{"model": "class-conditioned image flow-matching model", "dataset": "numbers of one to four digits printed on busy colour backdrops", "train_examples": 147500, "image_size": 32, "horizontal_flip": false, "conditioning": "class", "arch": "dit", "objective": "flow_matching", "cond_dim": 128, "targets": ["length"], "num_classes": 4, "cond_dropout": 0.1, "logit_normal_time": false, "norm": "rmsnorm", "activation": "swiglu", "mlp_ratio": 3, "head_dim": 64, "fused_qkv": false, "qk_norm": false, "inner_norm": false, "patch_size": [4, 4], "layers": 8, "width": 512, "positions": "learned", "optimizer": "adamw", "lr": 0.0007, "beta1": 0.9, "beta2": 0.999, "eps": 1e-06, "gradient_noise": 0.1, "ema_decay": 0.999, "steps": 31600, "batch_size": 64, "epochs": 13.7, "lr_schedule": "wsd_sqrt", "decay_fraction": 0.3, "final_lr_fraction": 0.1, "warmup_steps": 6320, "weight_decay": 0.06}
Rows from block 3, named by matrix and row number. Rows with one number belong to one neuron. Each number is 128 + 24 x the weight over its row's rms, rounded and kept within 0 to 255. All counts start at 0. Numbers have three digits each. After the name is the row's rms in percent of the matrix's.
# gate: MLP gate (model.blocks.3.mlp.gate.weight, 1536x512), inputs 103-205
# fc1: MLP up (model.blocks.3.mlp.fc1.weight, 1536x512), inputs 103-205
# fc2: MLP down (model.blocks.3.mlp.fc2.weight, 512x1536, transposed), outputs 103-205
gate.609 092:144104121168075166186152148143176125098146091148126122128143100147135128058115128114150163144131128135108056154146104119125127127121173133128137140147155141123160150155124122155134099135113101126139104136098151179144150143096121128165116143090118140155123117166132167087091151113135097127118100104109118148069
fc1.609 092:095140132152132095125157151144119155177119125117100119160153171094120131174127141083129140138133133118125168127139113154183165134128140126107099115109144144111140138140091136149115084176120091089145190138116136115093140123128150106141130124150153091081123166135139172121124136126130121116156141073147135123099
fc2.609 094:094104121128090106157116089146102109119101121171162131138178093103077121093134126126118193096155084170109081135155119118114101154148122144112136133145178104142100108108168097148099142136120113117115079105165141097148111145094124148145149153143117128132164138158129136131157126113082111080145146152162135168105
gate.610 113:178145172148137117138085125125145131145106165116131106125132134109125148124105144102118110150109127144112159142103143116139127126130113158125127107168117128142145129118129116093147151137137102103117157118138132137141086092149094109124160104112180096143118094121198166125131157142134159131099118154135117119098
fc1.610 110:087119128125155096169084133127101149132117101112124115146113112160133133130126131144158127130129133146130138139117152092089114137043119116115138138108099131126175146130138044190124125150132144127124138114163090109113123115123135172131156164110101156129169065110146113116098092129128109120142154153116111160099
fc2.610 105:131134102141144140121125134145165107149117098108150129133153124073141121119117145103131152146096100122179141170123149177107083139089147064135089159155124149129092095135154157110118131162153125147150145121115127094097113143115129128135176172090127125134142133137141108101142112143140140102146139099167103129091
gate.611 098:096118130159125115109143116102145133126119133145118100103139152128116116177125178153163137075122118155134161092138098155048092129145150132155132097125132139151127137108167111148129131132123117120084159064122116095096139135160114098142117116097134157139143124121127124191113126144143170166144127138164130113151
fc1.611 105:174087146129124159139132136167117116149123134093083115177132162169129097081088129117102153135136113164149107107113139113145121135147134125128136112144117128161116110107185131124126169109092099134125169148128134153138107130123107101165150147114128112126130128163104140100117121152111097112133098128151162113137
fc2.611 099:136103124133118157136186127145101108082135110118139124113120111148151173130101132118126084101126106095091106127184095118105114141091117126114143100151133090178125150101130178094141129170115089106176135108104094115123168149121132144112111125134156152169163106137109088160123112105117166139144131159151138168126
gate.612 105:116124152106141155143129079127133142159133129146134145147160119124113164131093129098149112138104125145117125115122133130123125155107125122155128149108144078141078097160126156119147106143149148119133129123124081123101103126125125115117125111098130130165147143107174134171093118118125151120108153114104186118121
fc1.612 105:155125149167133181119154167102132069113166157135123150126161168119134135133118088174125127125156138106150107121088115160140095144156106129105173165127149109130139142138132123114125150098145102084126131148130142159103160113146116131105101101143140137129125135127179105159124097146126103098101157113104165180131
fc2.612 105:106115128150151122150101171129109133129128120130140139137134117128073101127162160130131091110048153128118120157089150162136106229117142145108123105132124146162102139107141155122101146094139102153172093125120160150129147135133118137112129140111123133143143102145157130195102099122111155128108090184119087120144
gate.613 123:162083131143082183117107096109106168116114152137127099112119158116102148137140121109173102139120053069137113130163119123107121156148107151123123156100121084136122106108151140111142129180116161139111134154110160137165144169153137147120158104080158114128167106130152170145110127144103087087098120108112131083122
fc1.613 104:115131105145172117132113150111153145132143140122128110144113063156134144098110113142149130134134098125092158127134112128066130111144094130122117144123080059140134126136147144101090115122131117147095125141134128171133122106128133119159137098092144069095140082180104138150116105059093108071160122136152108093131
fc2.613 112:117145154125113132095122102107153133093137154101103123137128118086122134096101132119118131172168181155128108099144115140119102107131143100151144094145109127111113136158144116110126126148133109126119161132110113093083151120136137130128151154108091109113126128145095146137139113155128139084131110095134086142150
gate.614 088:094108162109133132140135179087127130148135081135123166144105122118148122101163090155139141119134147150101161117118162129147064151165118136147144127155179130138146141142108109114113074148138136154148168118164153093146123143130164104177130119121161164100107141130108139170123164129111099132155116083188140092141
fc1.614 098:122122081109097131131141106128101145132119154140195091144119093132121135136111139118147128101116123109115112096117135143133144120140141150110123127115092169154154113120107107125096170131121142114115131181141185116123143129139108153098120098148115132092129138142129102121181119165088129076172111136170127143169
fc2.614 097:118110135133065145127153103108107162126131122115062155149140143154113132115092163132151149137133094098103134132132137149124119126154153113144140164146099093112182139107116157125132159076155090137138159104149076125106127120119147092117121107121134084159142139147102142127082144086141115104119081142116082108148
gate.615 100:171146123157128166141136096155128147170122141108102131090117111133118126093134122096126136129097108148175128106126141150121112146158120158126141143082136094153130136100122138081122145128092134099119092137104087121122140092114116105150108112136141115092126105157110131144140110139121144113172120134118112122115
fc1.615 100:118086152099135147166123124095111137158164113118142157166137144132103136107082139142110165151105137101118111095110111126111122103182130129155106154099156157102127142129154106140169140144123167131114137171151125121121126124079145146123077102142130143094120136094171111124128143101094112154113147153129128150152
fc2.615 104:105111131089150130121109135138096113130152105163122106141136148160131120146111087108146135120106149115160148158101127120101143134163147102090151100125122149117122146088115121117154113118122140172063086138114134146150112062167140181113137129136171106123126111122121131165117165104090152141127088135132171105121
gate.616 101:098105138142143115143103126077087109120160112142113146170130151177144137144154160132129122162158140114106116154066108115095134119083108115176112075123117108161098130192130109128090126098099191100116108137115119169134137125149102101110125127128091160107098118100192105167070138136091097147134137138150122133087
fc1.616 101:133156131136130092157123068116163082131105102107111135180125088091128178105161146134137122111158110170161127150119129163161135104094140109125119126160136124080118132064106121158115087141156115129103134129124123127090104153158094082102093171156115155148138154124128131152129129148154140109075142137134157131125
fc2.616 099:076108115132122141140108117150112137105079174155101096119138113150121140125075129118111097118151082142141129100055139067168167174088151160162143103120156127164093122175139128129144120131116164150083129122113115096133120137147124131115131119074113139137097091151144139120105137162104081154153123126125134092116
gate.617 091:166144146129133127145155080134105123119151122143185112080131153077157090131134162104156100111151114082079151155134163124172155130094142133087142115132147127118146143154132161121073117147135157121129110160124111153146125163143133142156128159131122095122134146144126145127108138121162129104162100114142105134101
fc1.617 098:112110117150134138117126117141148123108159132130121110115135123128144087135132100100120121205128144115137167161107106150151121120118128134128115108121134153103088070142136157097142109163120145119140118165137116132099113131120110132126111138121110097142108151150114139148142120186115096138126118118128118157141
fc2.617 092:114113110124154108125129115185161104112123122137119141106145148114139163152120129080109139175104137158158167148149087078088102099173129157102122114114150087129111129125108129135156137110154095144146144111144117174117158124111086118111086129106114152097155147151134122099087126077143134133126121132124117156154
gate.618 107:133079106120134133149120126113103132143131153128127094100121127141139103130104110132136108082124161123086122145128127131123160143124124131109128136148122129102109138136123089132088122116142111122070123121083111149122123116132151199108121113153142138081129155115137137147145110133169135136150179160130135163165
fc1.618 101:132096115165144154128096115120147080120120153108096148145102135129109151149150139108163103113118121144136166103118154134121126160111168122132077110117136119129116131114082155152159122118114151111111094140107138124108139144084109112116176137158126100107146118120100144121112133124099159159146132164124164104094
fc2.618 104:154149083118074141128104137157123141125105116161109135148099135112127069132152128132131111150085140168130144112068143142148120141163141120072152132173168109116168122122115123114093127128152160161112145158093093122134103155139176127143126113156153126106090133145133128175123091126099116090114096078108164140140
gate.619 092:113129106123141143104106124103064112128105122146139133133105116145112096096110155115089092155124122139110192171104083164126113122154109165172097101129085158171122151107144083117060154082150077111130122124125135139126154124103107095158127144105122160162127110124085099134125117113134156144146104098114182124164
fc1.619 090:137173119152111168091161106166120100148084143100170175136130105121127103124132154125137134118114109126122112118129102152123108098158118131139161120154106125147099097124129120119087130123123146158087121104103135096150102091159105118078140117108102143105149163170140115075102087125169125101082148138145097144159
fc2.619 101:127136115126106104132102130161097132176117125146167046125126143144096133150116070151183104118192089131105095112137139129129173109108133111146086144153100154142099159163141113142132117077114087102091133117144122139126136124095148124165122127075101115105121174113156109128097130116175153112135151134140115142146
gate.620 100:119084166150158151118124119104175124101111144146126139132109137112122123143173141134123140109126137135126097175144148133102181138110137097137088150115116113140081050141128135173145134149131127154116079098161124142129116093153142153151106137102140148111135123111161117124134123108106154102114148109157199135142
fc1.620 096:140136138129167130157134156148080087142143119125174109117090119100171170158129142129143113087110049111141130119113147129132173115143095175106160115156134088139112170164089125134145127162100145165137142161091105113113151148112124141128149114138138131099061128096130093155076087161095165114153152131146109112136
fc2.620 093:143152170107134118127120120109119163163107150123122136122148103121124089120136136146149141103088126150143139101093105132122180139128131144134078118114072122130103142113139122091069100150142097093105089116159129117130138116092103126132095127109110135129148160125119092131136171089138127105105099100109119137082
gate.621 091:131132150091120114109104114119162099138156127111176164168113143085137103090098162139169126156123107162095134152156120138154159089088132126119155144165136120108104171175063153129133111119074163094106133118106122119146135119112100127139058152141106090150154140118125113115116157109113134130120126125143136130117
fc1.621 094:121111142100131129115132155178148158113103096147152110119160117132118133102168115164130150127163124107115125126163080140144172149107136123122114151143157138126128123156164122130143111138104071122155136158155106129173149131156137114099138169113114136125147157121104113087126108182115180122120112183118135136138
fc2.621 096:165121108141119127095086134133150091027130113103120174089122134135149121158126123132133140140185096127108129136122117116161133134135131147179132147118119148146125195123116131155115109110131142120138112124096143119149146147135135128086104102147144094135123085113136164107169085151141067186146096106134131114133
gate.622 080:101117174158119163159155111084125119118106091122150135136112146141147133172146138130152145130130116114136173113124138094170114149103117122108137124175166138129171118162140154114100106133130159116145137111125132143127085124089150131105130130168156145150132126145141118149133150103112117144162107051149128133151
fc1.622 096:120126152143134107124133115169132114147085123176076144137148187117123118106192150094110150129122144155108103130127108146134099118137115132132165136130123122110144158128124106139113108156135145106132124099123151159143134138098144156105126145115123098074132143141136168134086150085133151142089132137120141116150
fc2.622 095:170129117102140128157141134127125168123142164106194130147117129141151123096092152138159157145130122119102132129117130151136132110155070085128099109167121130144095143169104111148117151090131125115184113121102136174134145107136138161158123106121099148151106112091128108138178105205090153166127142137141133105107
gate.623 096:126139127153064123143130145133121148121116113202145163111103140103113100104111147137142104176112093081116157122153110146167139128117116133065126120184139124152124144150144136096092141107142117101155153141075095149130144117178104147129136112117130121098129160127151161132105092162150145128158139123142064119121
fc1.623 099:145120074109135142125117111106104110136128110131128068136128100182130105100133112123127100112131155155109125141109117119114149135187147120097149132094080132168140177144116140121132115140108162127125106126102134045130112124130116113132120160146098112124148107140146135136120153141103170119112159159098158149134
fc2.623 098:114154114095147106129124186153151109140155166125125126091128147116116105132086142101158143103135103130119105100106136125160183110142127085128124173139132102144169132125099145134152084151118189105117164125120156139138115122111121135134110157122125143103142146125155168136172127090095147161143155103145118115120
gate.624 104:135090115161112163113166119127148095123070105115119113097104102133128131144146120142145136128119095139115130109158118114086114135126076129126144122113138122149163178068134060134081132153161149143100130079128115098128162172143132140123143118157151110141128084135075115185123166146138144163144134102135118178158
fc1.624 109:146087105162162163133158122132090102117135125125133084124120103138143097142086100091135115092118169137139119124134122144116129100106097110079148140105115139125130170099120135142158116126100128171104112162117125091101155141147149131137145128110126109109133155149125133188116129140100134123160093153128091177128
fc2.624 103:098162124107123118128172107094108165135139114071146123123119159140108126147137105118128134151139111106127100149173131144184113125121161085109129119099108160130145098180129135131153153112128090122123166130113091169117114155104124120145112106148137123144150119117112105139131142127145123144192109133148166173147
gate.625 102:148156066131109149143148133125091102143158130134126108103119148100086187153112147101177113154140109124132106082124154138102143118110110173103078118127122105141105154113153129143137149121200111126128105108136103113106102153090126170130089102135119126166150145093113127131135124120077121104147154133161123142148
fc1.625 099:102116113154099098111127145142130102108150095152157138139125140128154141094109130141116161143157132140107117115117173134133115135095146118128169135098096110140117093163131138137105127134085153134157129137202115119120133101128135099140106122099106089084155165102104130135102095152130114114149087150102113117144
fc2.625 097:076149113098159119146145131139081170122118119107117161093159118136146100180134156093105138103085124123111122128114104158121112106123131133118123087093115084108127112124118070143121144099139143159174158156160145093142145128147135096085132151141097133112125147123137109099152149133146101135117137123134136114154
gate.626 095:189149130122152132155137142174143119147099127136127101113103134126174132122144126115121120112158164208130165126109145118138098108120116121153105156136124127103144104111105112136142110130111124126094091155105092134109120120137119097131140096173123092093137129139139179132118158137144105157137107119123129122158
fc1.626 099:110099152180162131102122105170142098131157127115152152135091092130132156155159107164125129117112128120107125112118169118131156123110126106133100112126151140131103126179096121111174127132132117122117127114157115119162154149118182106099140122101106120143144111170137092090142114111134122117150082114115159127110
fc2.626 093:073171078097084122090138155102066107139108133137133143155116071102140176073126164137125126164154113101139171151126134107164130119150169194106149126137117154129115089136129095158166141121114125124140114136146135117149100149108091110108099099142100139072113163161104145137087142127144129140095152141145136096120
gate.627 084:133133152123191141133145146104150160151110147144105167152098144127144108092131148165136145152124152098094183098138158134146113144141142126133151093108147168108168106146122120107138131135154176146124156138167128090152108172137169103129127116141122150119126152127071117093112140116115094097156118083141137118134
fc1.627 101:129173148119117116125125106101126129158110128123066142125118155129156109096110145117098134116165170110127152117124118117131133119124121137130144111109125130116134144138139120140124146125128130131125120137109101086127103117126126107137071112118140128150104131118130145101083136095117134144138131151077133128158
fc2.627 098:153131102143114127137148105111122116126109114165149129099122130133110119134149145095120119124160133110127132138127137118137095118087153159123098146151145136135170092112119091130135110149160136143104081125140131121156150174129174120124096080114131173099168062134131129118172079154095126142128075135128141142048
gate.628 095:135122161149140119092149121112127103171152141123082141112129077153144170086136104150127171134151100104119102099108122136122132166165130144171107174102127102127120152129145116147146156135166124143105122164164130118133121150110093116115112161111141135124116125133145110105126114128096079106192139092155114151130
fc1.628 094:083112174113157071166140128099148155130167094124109092083131105129108147109122157141163145104132109101120165088150127125100104094117163122124164150130113141108146132098162104099137137094129103112139113156133169147111144173148128140128098102108120134131143144121142148146117109120173122127138118132127148164107
fc2.628 092:155166118118117125157152116157139105111161151158155094120139116132113144129126156116111080149115123057175135107132133181156115181119081150130117140145125107135180129162109115108123141122086155127133121141160125129142142127143116099118124177112115141124148122134116104127072106105125121169055108177106078103090
gate.629 095:107079126113076121078160109116108088143090168135149078156158098122100132142113111097155141133167162162099116143078127095159109148152061161106120160103125141131158112154140129122133117197115123131082128075110142127159136152115114105133147167112107119103102097156115156149139091149157173137133135145098119164109
fc1.629 091:082114138098107128113108089107127143121141138150107149126154083129126128099130139138156122101145133148137117088145150146132128122139154112147104103137112148149135187115151144106090172114102137158207137133147128081153152078109135117132164117142159104126156169095128113120136102129154086106111144142151116105158
fc2.629 100:071099139137097133100168105129174113112097120103126132132130137154155148140125095112191099135135127114189158131169133084113143091162097120122147114134155129136159119143165141147108114131119132150136111180105126129194140108133132152162123136097145142120139071113105119155119112119140121149134152162116063120109
gate.630 102:119119159142158140148142103120131184122122108132085141123140122130146147098100122168171115119154136104070133143144130124161119141124114133151135096130162094198114112118145164110158119079150169132118138113099119112131110134144141101075144088125127145150104149110179127152121156111154118122089163091175143113132
fc1.630 102:137142104126109110106114097115121140147131073142129124069116127107127144131095139169125107134128116097106109134119118118117073117130136129149150137129119091134118124178137168152157172120114095160145063115121150125157147122122082168122121087143086148127080142115180127150114142120087130086135195125140111132124
fc2.630 109:125138177174167139166111111140088134131112137131154142139138112135094146160126096106156159129095140168183132129148138092095170148150120139137099113121107104155136153123157095143122102159092180148117145097114126101160142158121111129094166120135138200147078176139129135163105119118104055122135127097126149107103
gate.631 099:143100146109146134158131144112135106098116116130104122161116088133151122174135095102116089134171129104120147104076145114124126080128172143111103083115087123127166144106151127102119119147142142116143129067114115133134109094062132128160109094185110129144127102105125140130134131082103132145152167114089141099116
fc1.631 095:126109133096109138180083129116117080124157175158117135117121155191125176117093151134169137111146085150153136147129138136128136093145143087059180136125102115148145086123104137131123087146116132143087154077102108113144134127138133082130124114111126111125128150145150116131112145120128107139109102176130156129115
fc2.631 097:132142110107122116079137111170119112113111137123126084123138096146135118185121125135121128117184136162133144125077157156103153141096121140102124138165125162101147098159161154115139181127153156118120123100140148136142140113108153148167141108100135140144150105120107102103133116109093168122174126146132144122132
gate.632 097:128145151145133129094118141126144114106139138141141131159157129152137138175108120120098122152087108112153110179124123106104146148145092128147104120146122094106128171157118128073135129168102102191115175168086075164138096081135100123075110113120151117150182142163129124152153130133140102143097157189125128148105
fc1.632 096:113176130141086124104160131160087117132102128110114179099115177146120116110136155170105132078133129140126092125112100131103144146130109161127120160140119102098110075177137170115156134117170186149145104143131175133140114154138094130153105133168099097092103082113144086129121170128164139132146097089146097137086
fc2.632 100:101111144145175130154071124124143157138123116136134127158121163181111094155155154142128136140125122156124135131118145156106117184162142152079111121121080142071129124148133137115127133104144156115171123127191135119149126108131140122145164086108129154102123106145115127138132146121096169162102074115076109152090
gate.633 102:117133121087115124128069125143109095098138134091089103173142124155185137128139122135132152144117169149111128131126112136151137084135161095128133169133116148138115089060144163152150116137132128152120147149114157118127171093111152106095139159136127122137129141116129106105091141127144105151092087096143166128111
fc1.633 102:160142106099180152131109102147162107113110106128148136135108106101100154144128135120195137126105115118086165163103064099143148109132094111156150137125099096157109131096110125115121110143148149094111127175087122118171094139136105088142145111169121135112086114116096180145095141125092143136115131132129105133115
fc2.633 105:111133133148149123132149149135178114166152099177136150179119142116116131176123129125085145116141144186114141115112099123168139102149141121134129158155106136149125120154118078139171157129127099162146137107087104149123154104150148177125140111133139115109125094150083152103149127115120125137084142149146102164134
gate.634 099:114140119146097128184138107107163137129160157145116148111159126097135102150130129165119140167156091164099126156117115139152194084122151164128145080155147157123118152184150136129133148112096143142126144121132141107136134099086157119162117103123141087128122134104126109168096124103118109134144130124147123141135
fc1.634 097:119179094098180162147112118112134115146116133117137151147135133175082188122152131096122163115124108121147080125108145091105115147140120162200141158143115102118136143157090102169174083147132175135148108138183165121131116126146129174130082113142159088150121128097125152117136145129133121116113129136119082136093
fc2.634 102:093175151133134154145090132116102133078163123136127125073129104157125174118118125147101114133091183110108119163120116135129159159144131130155146109120130113134168152086118118152123126130169102126109117113131118079135146135145116118122148083130146142152146132117113136091121127141131132160175170150138108125123
gate.635 093:145147142158132110126086105100100110160124127136116109128132111147182132117081119144109105137163141091147180133135157133097128113129102132123161110140122155125132165159153150109153126091093155123121158092110170136102107114145133105133141134142106135142123174127079137147100133110195122126124119140123101133123
fc1.635 103:134162168150091126116139134100124128107117128171154075137123101126128100154119143170080162112160106151119100132113057109124135129167146079135123138115134146116137157097164145104091156119183113186147125115150131119119135079102121088125143149160133123132099122133140132124172119151159127083136111158104147127141
fc2.635 097:119139116151136103123177164129134131152088168100121156097135120120107143119175106092126127138140128148100111138066110142148149138128135134153117144118152139175148115112148096154140116110176137116143149168141114074156162176107100118068061116141107157125147134139158133132125169093134162146204118089157108127154
gate.636 093:117083121138126139135114128151195144161097129169100099096108107133151114147167129123136118139120129106101136134157129166148133127075145120103124102120144132141112141116133147127146134097110140118118139116184161116170198123106156142186088141139121124103173156116086139086129136108133150107104119082112124141108
fc1.636 099:161123116128122112132136165176107116113135158092148144080152113148137134089173144105153097126142149101114144127097132143093127181145136140152079128127118137143144157137149156140162115137135099118140117140142085156123109101105119160161142171097108154124127128169138168096174136109164133099180122129095162088104
fc2.636 099:122155133109129159145145167093140170142134127118142123099110149119124193112134087128146109119120104146105170055062125128097126137142134145120141166108130143125093135103158115117148078100143116145145111103111168113149186173132161087106121144153122123133121142120127134118108129134119111083123105145117148093114
gate.637 099:147141098102092109080122146145139115178137123156141112148093147111155156103151143081111120093148106131154132151106092109136123105134137079138133112133131147113100122101172157139075152095166157119132109119192148142134106146161096113084139151128131174118095173124153092116119117166107082120097115140135099130135
fc1.637 097:112117124114145129170057123095120164121121130138147100165120150131169137149088126094091088140078118111125127104150145142121151111120101151133065144113141147150106157139091167149114151113156153141149145129128135119089123103127143125128133104178123115171150136146165113078118132139097135126141142155119118131131
fc2.637 093:134105134116101104088099135133161120129129106164134149101169125125147122133149117151156136080137120143085124175101087100118130089139103128083148188152105131137131100112109129104133090163089159105114131116158101117114151130129090121137097111117127124089108140132116114155113103131128118106196163170107147147147
gate.638 099:137109104136136128152079157122091115104140120129152129113103139168128098140118129103158112105138086123127093134126085178149107122122111116100118158122113160132131132136101156138169147136127130147162139165135116133100095183095105109146066187119123123151147162127120118106122104140148125127125119109115090141123
fc1.638 102:104144126122154121158141143165182134148067141159150145094153136107126135119115148185125112123107151124135152130160136183140141142185101158087148086088128100151135136117139120125123132164122092104099158141106121135167097124111165127158112128082124115136131121148129175129158155092132164153153093111149123121132
fc2.638 098:120128139104109184145111118123143142132110168184147167094161124158081174117113124162144080165135094121126139156113079135104114127145132175163156106142133082169129121120153152079156134125080108158134141108137127146134164126143125149137133105135146116121128122132143165104133122118117095154130174107131158176116
gate.639 099:161125097121120107103071124135182153135126126145197136111135148126092137139118152138123150111145177117129141176158142122108108134098105122109144142109137105089122164122120113139140125158148122159101115130110152102129153086150097118116148109103127097133146090153100119112109153158147130151123139110153159144141
fc1.639 098:135182120145127124133104124118193140141095089136138110130123108144159139124121163141134079158095155132121112103144102109134137113109153164135145101110078144099158078116097118106093104146128116138134131094123105123143102142141140119165123109159123085131136142116116129157150149142121095137129101137146164119140
fc2.639 103:158106147137158151122129138121134129156129133122114114094127115116104113114110138113110156118106102106105123129141172120130126107115100124154140123159115118155159124114165106153127119102137152110119122124148128084102137142140131108111141119091101073071108131129152131129157171113144108160153126140135108164170
gate.640 126:138130145093114107136144104113121087113126176127122118154107073124168129126102121135132156113100153088145160127119151168095129148099153111138085120157144158125126134136098092140142120147143069132118152145164053164129102096126187174089150132132136131127090168156133114117137166108156149115147152109108139094133
fc1.640 110:109137208092098098146124154148135119123129125133108140134127146076104132135130110155120137127134075099160156146150156083093125105113107064120112102119166130112117155131129095153135198142122099091090148127152115156149153125126119138127136120147103124123132124158162138144105107138115125118112100147107128090112
fc2.640 121:144106119140157101104134158134130106179103168119102141096165094129106090127130153122123089156159127126083081122126130095151133174102136140110146109149105150120139117141130141131115156109128096208114133120144110144157135082123054142117145131120117090103110129114098110127112123135147173126123099128112113139102
gate.641 108:135141137142114164125168179158094143093104147117133106079115118132079138123130069116126092120139086111099189098136122117118113154178124092173142150123120142136133114128144144159131180129141105132083119084132115156161109119112160105127129103083121133111124120109127166126137159090093124150097153158117128153128
fc1.641 106:133088108111155123139135129154145109136101128113108108103093101154145123153170130153089106149127158175071143108121101129144139132122134073183138126093135112150114129119143092130117158148113156119118116086115128134141092170116092169115144125092120135162107118109114127129127124132075147149086085111123143146143
fc2.641 099:123159098154110147131120122114109122086150159165119133146125109103140118116149149115162180126182134108147100096131209145177121160114133139135142104098132132097101095107136125161114132136169106146103116135115114163156104111101111083139128130131111128149121060137124127127135167109077115138119119150140139095104
gate.642 092:104097136147148123145210141125123168139142170137128144063105149087152115133127139118149137143110093111095162124091194142157128125122110075127122121130156113134152120112126120139090107152095134137118144148096111107145120153165146158096134103149118111167139100119140142132141132102117176134162104121109111080108
fc1.642 095:064142140135081151121156099127089118094150125147122088110120131151114136122143102152112130090158165103130076117104124136112088131115133090105135147157134111081160105093162151115139125113088127131123120143134082097121120092146147124133103140106134137108130123107131103128133128155135188127126141145169075078177
fc2.642 098:134153128137154147114179084105125109113109118134112108124129111182151166135134167167114150126163133131131120124158126174161171111125132113155162110138106137159148124116107081151147149165101119151142150105147088133163137120140146133097131164087119136141161125108143087118119109165131132137084123158111105116162
gate.643 096:138129125152119145138125149141152175128122091118138150083095139157143110122122104164141137127093141132134142100142131123133125110110118140145104136124139123130088083080140140095128096140125109104144102107097092152127140145112146119138130076094110103109095099162115152149097131113118106140100190127120129089136
fc1.643 098:129126139144066129087143127134127121125132100133116125174078129133158132141095140099134141104097124124161156105129115135148114131134151100132119146141137150145142100145120148136117098104123161161143122113128114138120119142109118110110180098190150169134135135146115110154110122114102147126142112118113129135114
fc2.643 099:145110110124100125095139118126117096130147126139165103151148145044142100119164137097128106137166134088133148129198122124156089149128113097119151117144114119148157161094155134107133116131156145139104170157178112182114135128125096114116157090142127107115113126131101142118127115160095185152101100154135103154132
gate.644 116:123130155139113142140152129151167118113131131129139126164093132172133168118117138107166139118149081126078112099097102155151114122143097103088077114119105121124129111105136086124152136117128131126131116160128142104115129131039118114152126133168133116138145131134120112126114142101139154150158124154157084153128
fc1.644 117:184108116167115129123156093146179148134153106139143140123119135198152149089106142120112120120122085113116137098122151149122109120139126096062128136100098108083124142099174106128137123144106106128135143137138083136102121087091135144127161140163122130156121124140120124135124138088133107137155138144123100130119
fc2.644 104:133116132103131142155134159126129121084124111111084123161118105046189119143102117138134129104086148144099128132129169145070135102135117112119094057125121134177110133191108123152132195143144158149117126132156159114100119091057141152144146130166141132107139096133130104119125124114160153115137162110135130146144
gate.645 090:106147154144143181052137140140141155206077091119190128114150106118112130141121139096131171102094128113117171132154140150119044111124148116158118144136175082131145155127097102119154099114128147121089165111090109165123180152136157143121142133126146119089123139089092150116136100123131084129147115094119126107149
fc1.645 097:148131136160103088124109099162149129083106079123105168107091109139117150098137140122071111070117096093101077117140155162129111089157138138089086150108138163116142145123093159143118124112119109114102133175141088145189151160139122151123156148146128143176167124174103140078143084105165140084117113075090152134119
fc2.645 094:129159127104124117133083110129093122124136126130139116155108114130129166098148109193157149149114116078068084117107140132105125144102134107162110105124128068121114157114107132160091127146126133105106178115143153098095124121075124132145129148129166151106121141147138108114137161186160104127094141148146115155139
gate.646 095:124142164109099154103141109069074130097121120109135138158139106098149157108112120104099137100075145144154135147113139166121133164110131122107163094081122130145120159101184133124117144159126117111113149139165128137143097138136168158137154096130135156146119154158138155164134151112114098171175134073129130126106
fc1.646 096:132112107134136116130131121105177177124095102101165118102152098175113123146145157128139101122149126149117150141099115135129166103146157130128103177162143156120133179154118111127141097111129135124112125120130165116111165149127125124139127122115145157116078168111120098123107124112159140126144092106113131134144
fc2.646 095:111124119123120095130132144137101098104148145082129104103101114107107117118113131135191136081154105101145127142130166119106115123127130109073118099111123143141133098133111137109133104138125122158079127120130119141155116145142136155125125136130106115148149134118164104158137135144157177132149185123124136144132
gate.647 100:129114103122089153143129143094129148177154156144171164123120083091089092096119131129124094095133137128119093187173146115076149155140161138120144131123117107137152102137147159118092103105133137094157129132194096130134135111142162095082155109139157164144147116166132116116124143092113140107091093097124123134112
fc1.647 097:124112163082146166145116103154125089135156115103139109113098122150160085163129140148134106130159137119129155088109133132160173155160123094156163107136160153153085112146137131117124132102124099061106131149122124141158153102150120143116104140160112115102095130141122106114158102099084114173143106121106103107111
fc2.647 105:157102148104106135145166106144183182148119125110128148170132164111190129134153093104166156135094148139175079143129125121128146130136162143159154134106105135146140188151162109156113110154138149163159114131099150091128108077113143095139144166109120110146106064140099144080131119160075194137151151099157098100107
gate.648 101:105105138111144141110129115111164130131165093161114113106125092115109137133098151130146108153198068107162145139100136151152085127131161122147107145151112139162098156100140134086181126155131152138131113097116118159101097130126151193162150120163096136121115092120111147123135150136155090110116160077143144136136
fc1.648 101:164150168116108137106135140127175119045173138169083099120109145119135166108160126128135124087136096143101108159146138124138143120141135133118090093141112172154135136117124118128161101113099117148140129126086096111112122106145131138138073109128111119128103186141104130117156142125113125146162105133110104107110
fc2.648 105:120136149118149148090122174097126143144146133144059144145111124121125098130134133105101116107144144144148116114118112115115099159139108117145134136134151172123093149128124135105058151119166135127108113119156108185117148085127113105129154102094113125129138119107103138152135087117149119149130118139082113144105
gate.649 095:129121110109112156159112148145123121140154114132112161148140094158128140130129146123099180154123120140190096107137133133099159137142124143101139180130160105123146098170117119116116136107126122133115075099138129081111163155144162145164103088126119169137111115137127169152135150116118103117207102144146126115155
fc1.649 093:170079135136139118142130147086093115139125146137132155121112104131115169152151125104152148102127110168094125141156116094071118128151125092123127140121144114113152158142080138105143099100132136145101189153106130146087138136122141134110096143127142118163162136103120128120151127135153143152113158159085103171149
fc2.649 094:092117119142164128146138097124119140131098155139135108138128098108108128138127115152136110139145087158124133154150098132089179136158145158122103128101134113164176145109109151158133105121148123134112137172134109116120111102139128121100153099102132133138187167155116116113150103122134123106124154162120080155147